Rows from block 5, named by matrix and row number. Rows with one number belong to one channel. Each number is 200 + 40 x the weight over its row's rms, rounded and kept within 0 to 999. All counts start at 0. After the name is the row's rms in percent of the matrix's.
# convs0: first 3x3 conv (model.blocks.5.convs.0.weight, 128x128x3x3), inputs 98-104, a 3x3 kernel for each
# convs1: second 3x3 conv (model.blocks.5.convs.1.weight, 128x128x3x3, transposed), outputs 98-104, a 3x3 kernel for each
convs0.70,097,231,200,213,188,211,201,188,205,191,253,209,214,196,213,176,206,247,162,190,181,186,177,210,203,237,179,150,223,213,210,200,188,224,207,204,214,154,194,195,195,239,164,165,208,198,165,190,184,152,197,121,178,154,171,222,145,172,151,195,219,178,224,174
convs1.70,110,239,242,219,146,177,179,82,182,255,192,130,156,233,172,225,218,136,188,164,214,136,164,145,211,149,165,180,202,197,152,164,195,174,195,237,179,224,185,224,169,180,214,231,187,177,298,150,168,241,151,222,163,147,284,222,167,135,200,187,211,221,209,199
convs0.71,101,206,184,186,232,162,102,184,105,161,196,232,252,282,188,214,207,143,203,182,229,180,231,255,201,211,192,188,216,212,220,206,207,210,200,212,225,238,151,139,241,151,211,208,243,262,152,189,230,147,229,233,189,253,180,240,213,229,238,191,212,201,200,161
convs1.71,093,194,202,138,149,174,167,137,206,227,227,192,197,301,257,227,228,228,203,204,216,268,201,170,236,262,202,167,245,251,251,242,256,226,217,231,211,267,211,199,122,175,226,164,240,241,252,199,185,202,228,210,158,215,267,171,147,167,233,293,189,186,156,230
convs0.72,097,208,176,201,231,165,164,153,138,130,236,241,168,196,213,231,154,202,151,197,205,220,201,240,212,169,185,223,198,191,208,193,195,206,190,196,197,242,246,192,213,329,242,125,228,256,219,235,231,215,272,192,270,223,212,187,177,202,219,189,88,199,200,190
convs1.72,106,204,215,178,220,193,190,254,174,149,241,202,209,277,197,201,235,261,196,160,223,248,179,152,229,277,171,211,232,242,229,201,203,156,185,207,190,217,239,235,275,233,259,226,215,188,136,181,221,182,164,225,146,136,165,205,157,211,256,165,174,195,192,165
convs0.73,100,137,150,133,175,198,180,164,224,211,309,177,163,181,155,142,203,228,198,230,215,214,156,152,171,178,186,214,220,220,203,209,220,202,203,210,209,220,164,204,273,293,142,219,193,155,181,206,212,179,174,183,247,189,201,142,234,199,229,314,127,226,245,146
convs1.73,098,164,118,233,153,84,221,135,60,150,170,206,260,157,172,212,167,217,250,138,195,199,214,211,262,281,207,235,206,232,190,213,189,236,194,190,223,196,162,252,230,198,163,208,240,204,223,207,217,253,261,178,201,145,251,276,175,203,252,235,258,220,203,224
convs0.74,099,142,179,217,257,245,206,236,201,153,224,235,186,205,185,175,197,216,196,208,193,214,168,215,213,165,237,257,203,198,189,195,175,167,208,186,173,185,161,225,142,139,295,178,255,231,172,186,225,173,264,200,270,284,173,117,267,210,168,290,244,282,256,167
convs1.74,082,203,202,185,227,226,245,245,255,238,189,143,195,236,218,193,213,206,198,224,175,203,155,215,229,185,219,250,145,174,206,203,156,176,177,228,254,287,242,190,214,259,202,190,197,158,181,93,118,257,224,163,204,218,230,236,198,170,282,277,163,174,226,144
convs0.75,100,182,170,142,103,157,180,173,226,231,200,266,128,231,207,190,206,241,269,254,212,210,162,180,194,187,204,183,199,201,187,202,203,175,207,219,194,180,167,103,162,169,223,114,217,206,181,294,319,78,68,143,102,116,121,282,150,167,145,134,119,180,217,263
convs1.75,109,157,155,154,213,217,179,210,252,217,144,129,153,150,151,164,203,217,146,202,237,214,179,189,247,167,243,234,234,230,197,211,213,195,204,202,197,203,205,172,170,116,109,181,251,230,207,213,222,165,245,202,207,227,205,218,177,150,199,173,204,160,155,297
convs0.76,100,270,221,189,157,185,171,184,164,166,219,202,188,221,199,227,190,302,206,195,196,240,211,185,184,256,180,190,217,212,213,189,188,196,207,207,204,201,180,254,241,159,170,162,216,258,192,182,179,179,155,105,144,174,226,260,267,275,166,212,195,202,243,236
convs1.76,077,178,205,252,182,210,227,190,234,232,205,153,161,207,154,99,264,185,129,116,183,258,219,254,266,207,233,249,184,249,228,154,159,147,226,237,149,191,44,115,286,174,165,189,106,191,230,275,258,231,298,215,170,204,279,261,197,194,242,218,268,242,200,202
convs0.77,100,190,208,191,210,226,153,192,220,172,155,155,223,223,153,113,195,213,178,242,174,210,178,189,202,189,174,186,211,195,214,192,172,204,204,191,218,136,206,215,163,125,239,133,190,163,165,277,242,192,241,189,229,201,131,111,234,200,96,260,258,130,126,222
convs1.77,104,166,256,190,165,226,243,204,235,276,270,191,179,174,194,241,190,203,257,196,204,167,163,144,182,228,131,181,243,182,225,233,209,268,170,144,201,193,213,224,142,194,165,254,247,199,217,127,158,264,126,145,215,174,161,227,263,223,219,324,176,200,206,118
convs0.78,104,190,264,208,203,296,192,195,177,203,267,272,199,238,191,280,197,167,244,155,205,226,217,211,195,160,142,192,186,195,212,207,209,222,196,198,203,148,252,213,127,184,157,196,199,219,212,182,272,170,128,193,225,187,235,238,225,279,218,219,333,208,251,226
convs1.78,095,138,204,260,124,271,138,123,199,171,227,295,251,183,176,193,172,199,243,190,170,213,221,169,211,227,234,237,222,232,220,210,196,209,221,198,201,212,197,195,209,244,184,229,200,166,185,242,235,214,271,224,204,176,168,197,190,222,195,163,170,220,138,229
convs0.79,097,196,226,212,240,207,258,188,224,196,214,105,193,159,206,191,192,176,196,198,186,201,167,198,179,144,186,163,226,205,202,222,211,197,222,195,193,219,243,183,152,201,165,174,150,165,191,135,188,117,88,153,177,217,264,208,137,163,130,188,204,145,179,184
convs1.79,102,160,170,236,180,260,271,162,244,246,189,192,191,210,202,176,210,200,168,202,216,183,168,278,208,162,177,130,198,231,194,185,187,163,160,188,186,184,181,174,260,174,225,200,195,261,207,194,205,210,166,201,235,218,231,243,174,167,219,245,157,217,217,177
convs0.80,098,181,234,245,202,258,231,167,215,244,223,180,283,185,274,249,234,242,254,196,165,222,182,188,254,194,188,252,225,217,197,213,195,173,231,221,212,226,207,196,120,123,167,170,150,187,210,146,152,185,110,121,150,129,258,199,231,198,145,251,222,164,163,206
convs1.80,093,223,244,225,227,261,209,301,205,188,244,177,167,188,118,219,142,128,198,168,212,202,213,215,206,265,251,225,318,283,237,238,266,262,213,223,206,222,172,262,265,165,282,234,219,230,167,197,232,248,241,173,220,226,196,208,190,170,252,212,183,296,281,215
convs0.81,100,246,208,168,239,129,199,188,112,182,261,178,199,233,166,241,289,149,161,191,174,202,164,127,172,145,159,224,219,193,202,230,194,198,247,208,206,175,158,146,162,274,216,234,291,180,224,235,191,140,243,184,152,172,154,180,187,197,192,278,81,145,215,121
convs1.81,078,254,174,205,224,197,211,210,229,243,155,217,188,179,232,133,193,200,174,144,169,206,195,201,230,221,247,210,213,240,208,197,216,186,223,156,133,180,121,127,193,172,217,204,225,242,225,225,201,208,176,224,150,165,211,141,237,225,210,258,218,214,235,196
convs0.82,095,200,204,262,193,176,219,196,209,208,170,206,192,194,236,246,216,289,190,170,188,222,187,191,191,167,229,140,195,194,205,197,196,207,201,204,211,275,229,248,228,172,225,285,227,228,249,290,199,130,156,175,140,89,234,206,219,169,200,153,200,238,223,253
convs1.82,091,214,187,152,203,249,224,192,203,184,122,155,236,188,168,201,254,200,211,170,227,160,160,164,213,125,191,209,222,149,135,209,199,226,179,188,177,238,166,133,257,198,149,188,247,208,175,241,272,192,223,191,237,155,106,308,204,215,256,180,174,234,163,105
convs0.83,101,144,161,197,203,264,204,264,213,199,244,205,209,183,197,190,191,200,201,220,229,266,239,167,178,236,182,175,212,209,203,199,188,168,191,164,162,204,242,221,206,196,269,230,215,264,277,177,174,267,161,280,194,204,263,143,215,180,257,294,208,261,221,133
convs1.83,106,190,229,235,196,281,211,165,171,105,215,221,216,205,170,162,201,155,135,223,235,189,234,205,84,156,207,209,189,190,176,217,259,188,217,234,177,194,202,178,149,231,206,197,207,203,207,217,181,232,265,176,217,267,178,113,233,207,208,298,256,196,245,167
convs0.84,102,149,201,201,136,204,214,159,98,192,237,180,215,210,209,266,231,221,193,217,197,162,199,228,140,185,178,196,233,230,227,227,213,216,222,226,215,139,92,157,99,79,141,134,122,113,218,156,205,180,176,174,210,218,199,234,177,182,165,142,182,214,130,198
convs1.84,114,207,169,157,212,152,114,232,213,219,221,205,227,160,162,236,184,203,146,182,172,204,220,223,212,243,218,238,222,216,232,156,199,247,210,218,186,267,214,179,250,216,234,211,235,227,204,221,210,193,208,213,240,234,236,195,202,217,189,183,214,232,200,210
convs0.85,098,229,202,245,197,212,224,154,224,221,177,233,240,152,88,219,152,165,198,232,245,221,212,224,220,172,142,207,223,207,217,226,198,215,227,210,204,252,202,216,188,172,248,205,200,270,228,206,161,202,151,173,185,269,209,213,188,179,262,138,278,216,172,217
convs1.85,108,206,153,174,220,144,117,272,195,133,179,232,183,201,167,169,207,279,250,193,226,256,177,169,253,223,167,247,210,259,214,249,237,227,205,193,170,186,199,187,198,226,216,180,217,168,156,186,182,300,272,144,242,208,141,185,175,156,220,118,157,252,236,265
convs0.86,105,245,241,155,263,277,252,332,306,199,134,140,131,218,246,162,175,149,155,227,227,160,234,178,218,202,198,232,212,206,221,215,204,214,212,202,200,191,205,190,211,176,114,205,128,175,153,174,176,203,170,161,267,245,157,239,203,221,164,225,236,185,168,177
convs1.86,077,185,224,237,232,265,221,209,304,230,226,168,174,195,279,268,244,316,196,200,199,183,165,135,176,177,205,143,211,210,191,218,243,232,188,206,170,149,230,165,203,216,183,193,190,184,236,266,214,253,237,204,205,197,260,241,228,157,241,276,204,181,228,182
convs0.87,099,239,241,236,237,174,254,225,230,190,160,272,230,243,280,243,184,245,213,254,229,224,205,206,224,290,290,297,191,202,195,202,215,208,214,213,220,183,158,226,283,254,153,207,204,160,177,209,170,191,213,88,166,152,154,223,285,150,300,129,140,221,203,199
convs1.87,093,160,183,198,202,243,219,225,248,229,137,179,199,161,182,204,176,164,219,208,114,145,193,191,198,210,200,182,190,195,202,216,202,224,227,219,230,226,182,178,255,135,177,156,200,286,209,246,218,177,170,162,245,267,213,230,262,172,277,224,243,234,246,160
convs0.88,097,197,239,147,130,102,155,140,113,185,167,217,154,259,204,220,154,195,165,215,215,236,231,179,210,169,198,211,230,221,221,220,202,215,215,214,219,226,185,157,233,292,220,147,209,192,163,120,161,212,217,230,209,179,142,255,184,147,176,168,246,165,165,214
convs1.88,101,186,214,184,130,161,112,160,214,174,204,210,212,229,156,177,205,168,236,179,171,200,241,224,213,226,229,181,218,256,243,230,232,230,238,225,243,175,200,192,205,186,230,201,198,233,267,235,198,184,217,232,126,229,191,184,201,151,244,249,195,214,260,241
convs0.89,098,239,178,236,185,173,194,99,174,229,164,168,283,231,76,157,87,152,225,153,194,266,179,200,212,177,202,182,192,203,213,187,202,203,199,201,207,165,170,229,210,190,205,168,199,154,113,158,285,184,226,202,281,285,201,156,134,179,138,90,121,142,203,223
convs1.89,078,166,190,168,181,173,140,221,115,162,194,225,258,179,224,199,149,168,264,197,139,194,258,203,163,134,181,224,223,306,264,188,208,223,145,163,164,193,219,201,169,232,176,297,209,177,190,189,157,184,139,186,169,173,211,155,195,168,149,130,155,228,131,146
convs0.90,102,178,172,156,156,197,157,130,139,145,178,216,230,157,116,224,184,109,209,171,153,190,179,135,163,194,171,176,209,214,210,220,192,195,220,202,202,231,260,203,203,232,152,211,261,195,282,210,265,107,54,248,104,118,183,148,90,148,211,94,171,218,138,121
convs1.90,105,177,192,177,204,204,176,187,232,202,250,166,179,266,262,191,171,285,264,195,219,182,201,304,303,167,221,254,186,175,167,257,232,218,243,220,224,159,260,239,186,229,189,217,220,164,206,234,250,155,194,264,178,160,171,139,155,227,219,226,218,154,162,158
convs0.91,100,166,148,190,201,118,163,162,136,177,241,253,176,275,278,215,262,217,276,202,174,202,232,170,185,200,185,178,213,192,178,208,196,181,206,194,199,213,184,176,188,184,194,206,134,217,222,275,268,200,265,179,179,154,115,175,232,211,168,228,282,148,211,241
convs1.91,105,243,160,208,213,151,271,143,117,182,149,167,188,144,201,212,210,228,170,203,266,178,177,217,241,194,240,203,176,181,227,197,179,225,198,194,203,244,204,180,245,203,230,198,233,166,203,283,212,181,181,214,164,106,148,177,202,203,243,246,227,259,217,190
convs0.92,097,166,278,146,239,244,138,172,165,192,232,213,177,216,201,182,168,202,187,211,242,190,203,210,188,196,201,219,196,196,209,202,190,190,185,194,207,257,188,223,220,224,198,195,211,167,80,213,233,118,163,149,205,178,173,209,301,242,174,143,172,185,178,163
convs1.92,103,212,228,205,251,207,178,182,262,201,214,192,217,190,197,273,274,146,215,247,248,211,123,164,278,147,180,235,261,223,184,226,212,201,175,217,231,118,191,203,136,193,186,247,243,213,204,169,151,200,186,272,186,265,290,194,220,149,213,197,122,184,214,195
convs0.93,093,176,159,236,211,238,147,218,203,217,135,180,157,175,319,153,86,180,229,198,181,209,200,145,122,207,134,199,217,205,211,202,184,205,205,194,210,140,174,111,199,224,169,153,108,255,137,191,199,120,57,216,190,126,206,234,251,233,248,193,215,234,212,208
convs1.93,076,185,221,187,205,179,201,154,191,148,200,190,224,166,192,225,232,238,189,180,211,195,199,281,219,215,256,195,251,229,230,231,211,189,172,161,166,182,198,191,168,164,180,144,201,188,201,225,230,222,241,167,244,257,186,180,241,280,180,188,232,249,272,239
convs0.94,107,207,279,262,191,203,232,252,215,153,178,152,196,142,208,157,185,163,115,205,194,218,191,209,174,226,174,184,211,208,209,208,202,208,204,212,220,109,158,188,177,225,223,206,196,176,174,133,122,95,200,160,154,164,143,195,209,123,188,251,257,160,163,138
convs1.94,102,230,262,228,203,200,204,307,252,204,246,144,162,156,179,256,152,193,241,175,159,147,169,159,187,189,209,248,203,183,183,171,152,215,167,171,187,214,205,239,224,181,175,249,234,171,299,220,176,194,145,202,216,250,249,218,190,206,224,156,183,202,248,153
convs0.95,096,154,227,192,193,226,180,180,143,183,259,232,208,253,195,157,233,220,143,240,197,183,260,195,192,271,230,212,212,202,193,213,212,205,196,195,193,240,261,151,226,244,226,199,269,168,135,173,187,207,146,196,246,214,169,174,181,222,228,130,253,209,179,266
convs1.95,105,128,237,228,151,174,229,227,196,174,191,132,111,240,193,108,184,135,116,265,210,197,184,191,217,141,166,223,159,190,210,175,239,278,193,236,220,184,190,190,164,151,227,197,212,261,249,231,194,213,219,147,186,204,180,208,234,235,118,193,270,120,118,182
convs0.96,101,261,237,189,226,193,151,230,173,172,187,162,225,331,277,259,206,205,162,222,211,179,196,210,207,250,261,219,182,177,192,190,190,200,191,201,184,232,185,238,246,240,264,215,257,139,228,206,181,285,228,233,226,274,224,242,182,235,205,151,179,203,156,166
convs1.96,110,181,147,143,177,219,217,189,224,202,69,132,189,210,236,156,206,191,167,263,257,212,257,173,150,264,224,168,234,184,163,190,182,221,186,203,240,125,175,191,147,168,204,201,221,172,180,160,224,150,221,205,210,132,167,222,196,204,133,170,211,138,142,191
convs0.97,100,181,206,176,175,272,197,166,245,248,188,226,198,158,144,173,177,177,210,190,230,192,257,231,180,203,183,201,200,203,194,214,204,196,217,194,225,238,147,305,121,131,267,139,201,271,210,237,272,245,223,186,182,250,159,199,248,181,286,170,233,274,143,216
convs1.97,118,231,192,126,229,122,169,93,110,246,177,187,256,189,188,214,280,303,137,188,239,206,155,147,195,191,201,284,218,245,229,203,218,189,155,149,176,185,209,222,220,231,226,214,221,184,139,151,182,255,236,221,192,167,173,177,135,198,163,131,154,226,177,134
convs0.98,101,255,133,155,189,162,217,150,102,224,144,113,200,154,209,245,160,170,196,187,190,221,244,216,215,224,224,205,195,194,196,192,201,197,189,183,196,252,205,194,168,156,169,226,216,148,205,259,188,305,246,181,199,228,193,209,254,200,234,206,192,162,142,202
convs1.98,099,179,149,185,143,161,205,187,198,240,197,148,247,259,167,302,214,114,234,239,168,178,187,210,220,274,214,178,152,179,172,230,289,237,168,218,225,234,175,161,151,167,165,168,149,214,269,204,136,164,244,163,165,227,220,256,203,210,170,165,158,130,171,189
convs0.99,101,196,189,171,177,166,179,140,160,140,241,172,210,219,241,278,229,197,200,190,236,254,204,209,191,238,249,194,201,189,177,187,193,203,195,210,220,209,166,188,199,249,200,176,227,162,148,147,217,184,219,176,179,215,146,284,253,171,200,260,252,144,142,225
convs1.99,101,215,173,167,210,195,167,163,167,175,180,201,157,169,228,208,218,245,212,202,260,194,228,180,182,226,176,125,234,219,184,294,271,193,192,202,180,147,138,206,137,184,240,242,198,170,178,179,227,197,157,242,188,141,219,122,223,159,193,283,240,231,264,254
convs0.100,099,234,236,276,190,206,281,206,220,215,153,177,131,204,239,173,246,128,137,223,229,223,237,262,247,229,230,226,199,209,193,189,192,182,191,198,188,112,164,184,210,192,148,169,150,128,223,277,197,259,266,273,142,239,236,318,199,216,137,216,212,160,216,191
convs1.100,095,206,197,216,252,264,249,281,215,156,212,219,190,204,208,156,223,194,175,134,218,218,189,124,136,302,203,180,209,217,216,170,203,190,182,229,202,180,202,134,227,244,220,183,221,210,283,264,223,202,229,189,181,205,171,183,163,227,181,162,178,166,146,170
convs0.101,097,258,156,186,224,219,286,223,254,178,201,104,165,146,205,232,159,135,238,256,184,221,223,218,225,213,213,244,217,208,208,214,196,199,208,201,187,243,180,152,173,182,201,214,156,242,237,196,149,210,149,221,221,286,221,220,140,121,188,93,221,178,151,143
convs1.101,118,269,228,206,248,206,261,158,186,214,92,196,259,125,207,342,153,257,228,278,272,206,150,170,243,127,160,222,220,230,180,199,177,169,230,252,199,191,232,166,262,190,225,201,210,199,171,208,167,246,209,208,251,231,167,209,169,179,250,116,178,223,209,195
convs0.102,095,255,217,230,204,155,239,220,237,200,181,163,252,208,159,202,108,100,161,209,214,208,201,216,227,255,214,210,192,198,220,192,195,220,179,187,205,238,152,213,256,125,175,206,234,346,200,216,238,265,182,275,276,152,222,269,194,171,203,153,230,230,206,139
convs1.102,090,167,186,207,177,184,192,140,203,192,202,155,201,215,168,214,171,227,251,240,259,234,166,91,253,195,193,244,226,251,234,232,208,178,183,202,222,102,179,150,225,207,193,179,143,234,186,186,168,227,232,174,237,210,211,122,201,202,187,236,181,99,220,178
convs0.103,102,198,168,188,273,178,209,224,167,140,190,133,122,223,187,150,157,131,184,185,158,151,178,185,238,173,201,228,205,218,213,199,200,207,215,211,214,177,163,154,230,210,212,179,166,211,131,198,189,209,257,111,191,149,165,145,219,218,267,126,208,244,238,207
convs1.103,096,173,174,166,209,273,232,247,234,220,210,266,227,184,148,197,128,199,174,194,166,239,233,118,178,181,207,211,228,193,198,133,151,237,179,213,214,157,156,213,210,171,185,206,177,173,148,129,171,203,289,230,209,329,222,223,224,196,271,258,216,167,143,158
convs0.104,107,220,246,207,195,268,178,208,245,150,142,185,183,234,160,208,178,160,163,264,221,200,245,176,168,199,155,167,205,209,196,203,193,179,190,177,170,181,150,202,227,49,244,169,166,200,241,168,168,208,159,160,147,142,149,227,155,146,129,128,171,239,146,219
convs1.104,119,211,121,253,155,257,314,153,263,246,133,241,238,138,179,265,185,199,217,193,298,202,216,206,157,188,165,178,175,201,168,195,207,186,200,179,255,177,167,217,222,175,217,199,199,193,117,233,268,184,223,278,181,137,146,249,213,229,265,162,269,235,172,210
convs0.105,099,239,206,210,241,183,185,239,189,216,257,203,248,251,256,253,255,223,209,186,206,282,203,183,232,196,224,219,209,209,199,219,207,199,213,196,202,210,134,184,235,165,140,210,187,177,183,236,251,246,213,215,307,261,206,191,228,227,222,135,221,227,119,155
convs1.105,085,164,180,179,203,204,211,207,243,185,202,160,130,178,216,274,194,185,281,215,291,218,206,279,267,188,241,267,210,198,219,223,237,229,219,193,188,190,188,212,245,263,201,216,269,202,248,170,183,192,219,135,166,174,162,210,182,212,176,115,206,195,226,192
convs0.106,094,168,147,193,105,133,173,152,108,181,179,293,204,125,181,170,148,151,220,222,234,217,166,142,209,185,221,240,198,210,203,196,197,198,196,205,201,233,211,187,163,187,237,146,216,208,249,281,144,155,279,248,155,225,194,236,154,95,209,271,245,198,196,188
convs1.106,096,161,149,169,149,194,253,134,152,254,249,301,226,224,191,191,224,152,170,256,221,207,193,207,235,131,142,165,161,216,167,188,260,235,211,173,181,213,218,265,247,228,229,204,235,284,145,249,265,205,190,224,168,193,211,257,177,209,286,178,201,247,193,234
convs0.107,092,200,290,258,216,283,234,225,188,201,181,252,203,195,202,211,169,186,188,212,184,165,227,194,236,220,197,184,213,210,208,190,213,207,185,187,199,154,136,241,198,167,244,199,167,243,144,129,250,154,139,134,204,207,132,252,191,164,229,143,220,197,167,141
convs1.107,111,172,154,177,302,162,163,292,248,146,250,285,228,174,196,234,172,173,202,205,191,209,224,185,192,179,150,211,207,171,160,182,189,210,181,124,187,236,225,208,202,171,210,231,228,174,192,194,224,184,155,184,203,332,188,232,186,176,208,180,181,233,302,188
convs0.108,098,229,215,204,194,152,194,185,164,114,285,189,281,235,297,242,284,247,230,150,211,199,159,199,245,181,209,209,193,192,204,185,173,192,198,181,190,214,197,273,179,239,266,197,272,239,172,187,113,122,207,216,119,177,184,235,229,190,299,278,299,228,178,194
convs1.108,080,191,183,183,215,173,195,218,186,187,192,167,174,243,190,153,220,160,194,174,142,166,172,189,218,178,151,225,176,216,202,189,188,138,168,172,183,252,201,123,266,217,195,226,198,107,187,181,211,228,214,213,209,264,238,194,193,237,241,278,238,170,253,210
convs0.109,102,157,146,163,215,178,144,164,193,230,148,190,152,193,104,155,219,185,191,177,188,201,256,183,178,212,192,164,194,201,202,200,197,190,184,187,190,178,256,182,223,260,202,191,151,170,208,210,164,265,189,166,171,213,119,193,194,215,250,234,219,180,162,230
convs1.109,100,173,186,188,183,183,238,199,146,144,204,215,185,276,225,156,227,244,188,258,188,113,235,221,87,239,300,210,211,244,241,211,248,256,230,230,236,178,206,225,218,202,184,283,220,224,222,211,210,192,135,128,231,197,210,177,192,198,210,191,214,189,193,164
convs0.110,104,142,181,147,172,259,145,167,227,186,172,214,253,287,245,157,214,222,227,186,154,122,160,208,204,196,191,166,225,213,206,211,199,204,210,212,216,150,150,98,154,197,143,121,131,146,137,190,227,194,220,306,205,163,194,201,202,236,222,347,261,207,275,174
convs1.110,076,225,198,263,247,227,177,159,223,167,260,143,226,191,176,191,181,203,208,170,195,175,250,246,199,209,221,239,194,163,172,186,187,198,179,225,217,194,179,175,201,313,147,203,175,143,208,194,290,209,199,224,159,176,276,131,249,224,264,329,264,258,269,227
convs0.111,095,172,153,208,154,129,212,111,133,236,279,226,200,208,251,161,142,189,171,221,197,193,195,191,217,181,211,196,209,200,210,184,177,207,209,206,212,191,236,239,230,227,158,199,252,144,119,222,165,220,206,136,202,173,163,178,146,208,174,169,231,139,141,163
convs1.111,105,212,142,114,223,182,170,199,161,159,214,215,268,229,185,199,192,186,175,192,192,122,187,210,177,204,196,188,174,197,182,175,204,201,192,214,164,146,169,120,212,190,121,205,155,172,187,192,203,238,255,202,300,245,181,44,159,190,55,250,245,200,251,201
convs0.112,101,184,229,218,223,352,186,193,187,170,143,227,210,156,155,242,190,215,245,230,210,214,205,201,185,218,214,189,176,172,195,185,180,185,202,171,187,186,149,153,165,174,154,181,214,187,167,160,150,197,213,196,191,135,168,154,171,197,223,252,127,153,96,160
convs1.112,103,161,272,277,308,351,219,234,262,209,289,222,232,256,156,162,281,233,183,219,107,196,167,189,213,174,174,166,266,196,123,173,153,102,147,151,149,180,169,166,221,192,151,147,160,139,212,192,187,261,183,170,251,206,250,196,186,142,193,220,164,199,245,160
convs0.113,102,177,247,189,230,223,191,156,107,137,135,204,193,208,291,223,134,109,130,186,206,198,212,249,219,198,201,192,208,200,200,197,183,191,186,186,188,140,141,205,185,181,238,197,219,189,110,108,186,122,244,258,207,241,227,236,197,208,92,309,139,242,130,104
convs1.113,110,208,160,158,236,220,231,232,266,186,227,148,161,227,99,189,270,264,253,155,161,187,265,261,247,215,174,130,237,224,168,180,179,223,172,163,163,208,207,195,182,145,176,160,187,97,228,187,170,269,127,181,166,195,189,136,148,178,185,301,240,253,290,252
convs0.114,102,203,220,204,181,193,246,163,206,198,221,188,224,210,235,277,240,198,222,230,197,248,200,153,218,216,220,218,213,207,205,221,228,214,210,209,214,211,201,123,250,254,191,168,149,150,313,249,192,242,358,225,196,267,209,139,166,114,189,273,221,162,182,217
convs1.114,125,198,190,187,227,190,183,189,225,269,241,168,189,199,207,215,194,206,213,188,165,164,188,185,241,173,199,207,174,195,201,211,171,229,198,173,192,228,218,161,193,211,127,214,230,152,236,238,221,217,178,219,216,205,195,179,211,165,153,138,173,174,154,180
convs0.115,101,161,160,210,181,292,214,200,274,256,112,76,86,125,148,138,152,179,107,183,195,231,222,238,217,211,210,170,182,197,203,186,184,210,205,204,211,228,155,167,203,221,207,177,181,116,155,200,262,227,263,194,173,207,199,199,185,226,323,132,196,196,254,213
convs1.115,100,184,279,217,245,283,211,186,239,193,204,183,194,323,259,157,291,240,189,227,195,187,270,257,176,160,159,155,198,144,162,186,142,173,212,194,169,137,142,212,161,180,228,175,263,243,221,202,202,249,197,206,188,237,239,184,254,207,204,216,205,164,240,191
convs0.116,101,215,212,224,206,216,262,172,220,207,185,175,164,183,241,176,200,181,193,187,220,146,238,254,219,199,202,196,175,193,185,195,190,198,190,199,204,165,130,216,219,185,166,223,145,190,148,158,193,180,269,168,199,235,207,166,249,152,231,198,175,218,196,180
convs1.116,094,204,185,183,269,299,246,229,234,201,243,250,240,182,130,249,195,199,231,233,217,175,260,191,201,195,94,157,176,172,155,161,226,234,214,224,176,212,184,202,152,126,190,161,159,223,203,177,181,183,100,190,213,220,248,166,238,223,181,252,215,199,226,239
convs0.117,096,183,174,205,212,186,244,179,183,238,152,187,118,107,127,140,113,103,94,179,174,173,196,198,144,185,170,173,222,213,212,217,219,227,221,232,224,114,141,126,120,243,141,123,171,162,158,224,130,100,258,136,120,208,156,171,187,141,181,217,150,223,218,185
convs1.117,134,233,208,191,247,261,265,252,227,224,186,225,228,203,219,238,235,193,214,240,250,184,162,189,221,221,232,210,210,154,171,202,182,205,217,181,217,176,200,198,201,192,238,164,209,187,210,175,211,217,152,224,164,215,180,171,232,242,152,238,266,197,265,260
convs0.118,108,204,208,204,194,264,267,151,221,225,163,202,248,185,185,291,227,166,157,262,219,214,223,237,214,151,215,187,179,200,187,183,183,175,192,189,169,203,189,215,256,238,184,237,222,180,240,291,213,260,355,253,182,267,229,221,162,168,222,192,216,120,253,226
convs1.118,074,212,244,190,276,263,228,176,245,219,179,247,240,144,186,206,189,205,197,207,240,249,214,181,190,203,216,177,104,162,170,166,134,127,205,209,168,217,235,119,264,183,138,249,220,163,178,164,217,178,142,173,179,134,128,252,272,152,214,194,248,177,194,224
convs0.119,112,197,182,137,197,217,196,139,166,137,186,201,188,202,223,218,228,217,163,220,198,221,173,197,226,213,201,182,224,210,220,201,200,218,222,223,245,167,203,190,221,205,169,173,185,128,195,190,231,206,211,188,193,195,102,196,203,95,180,281,204,138,218,125
convs1.119,122,175,233,208,204,263,188,186,164,136,206,225,196,174,104,214,236,205,244,215,298,241,179,232,216,217,179,208,273,185,154,178,164,218,186,234,274,244,237,189,176,150,212,215,139,121,196,190,237,226,146,233,248,261,211,172,259,212,217,217,191,246,227,184
convs0.120,096,179,170,188,173,116,238,135,181,205,238,198,180,204,197,244,175,216,251,189,184,184,200,186,234,184,191,212,205,199,200,194,196,193,200,201,200,191,248,212,223,262,247,206,105,216,178,176,272,135,169,280,248,147,239,213,190,215,152,246,205,136,228,127
convs1.120,109,225,198,106,210,184,91,187,244,172,167,232,220,213,204,277,217,183,208,164,207,160,268,186,223,225,213,240,205,230,235,190,234,226,210,217,160,164,161,257,211,239,219,173,212,126,263,146,176,199,166,194,193,233,206,199,192,175,210,231,237,199,263,186
convs0.121,101,228,145,209,181,286,216,135,200,201,147,193,223,154,151,180,163,230,197,165,194,185,201,188,206,153,197,169,188,191,206,194,188,200,194,196,214,186,236,137,212,171,254,113,175,295,220,224,110,248,143,206,178,251,251,217,183,167,228,183,121,111,172,248
convs1.121,093,233,225,156,220,265,231,164,189,226,220,223,216,272,168,244,204,169,175,191,213,290,223,258,194,168,116,175,251,203,171,160,216,209,168,205,206,186,220,239,237,179,207,205,203,240,205,100,171,174,140,211,160,169,311,163,246,214,215,235,213,200,220,220
convs0.122,111,255,198,220,233,278,216,200,207,173,171,187,179,139,234,210,144,221,206,200,159,197,237,194,192,217,215,202,210,199,213,203,194,211,207,190,213,273,278,188,299,249,208,265,307,177,218,256,212,156,301,233,279,270,261,240,236,204,238,366,301,230,300,223
convs1.122,070,206,240,166,184,280,179,176,225,188,187,245,243,179,162,253,154,259,299,199,228,258,219,185,163,225,203,174,176,232,196,169,213,230,162,175,310,147,237,187,196,261,212,184,272,187,194,164,176,247,217,197,198,197,180,239,259,214,274,239,193,207,226,244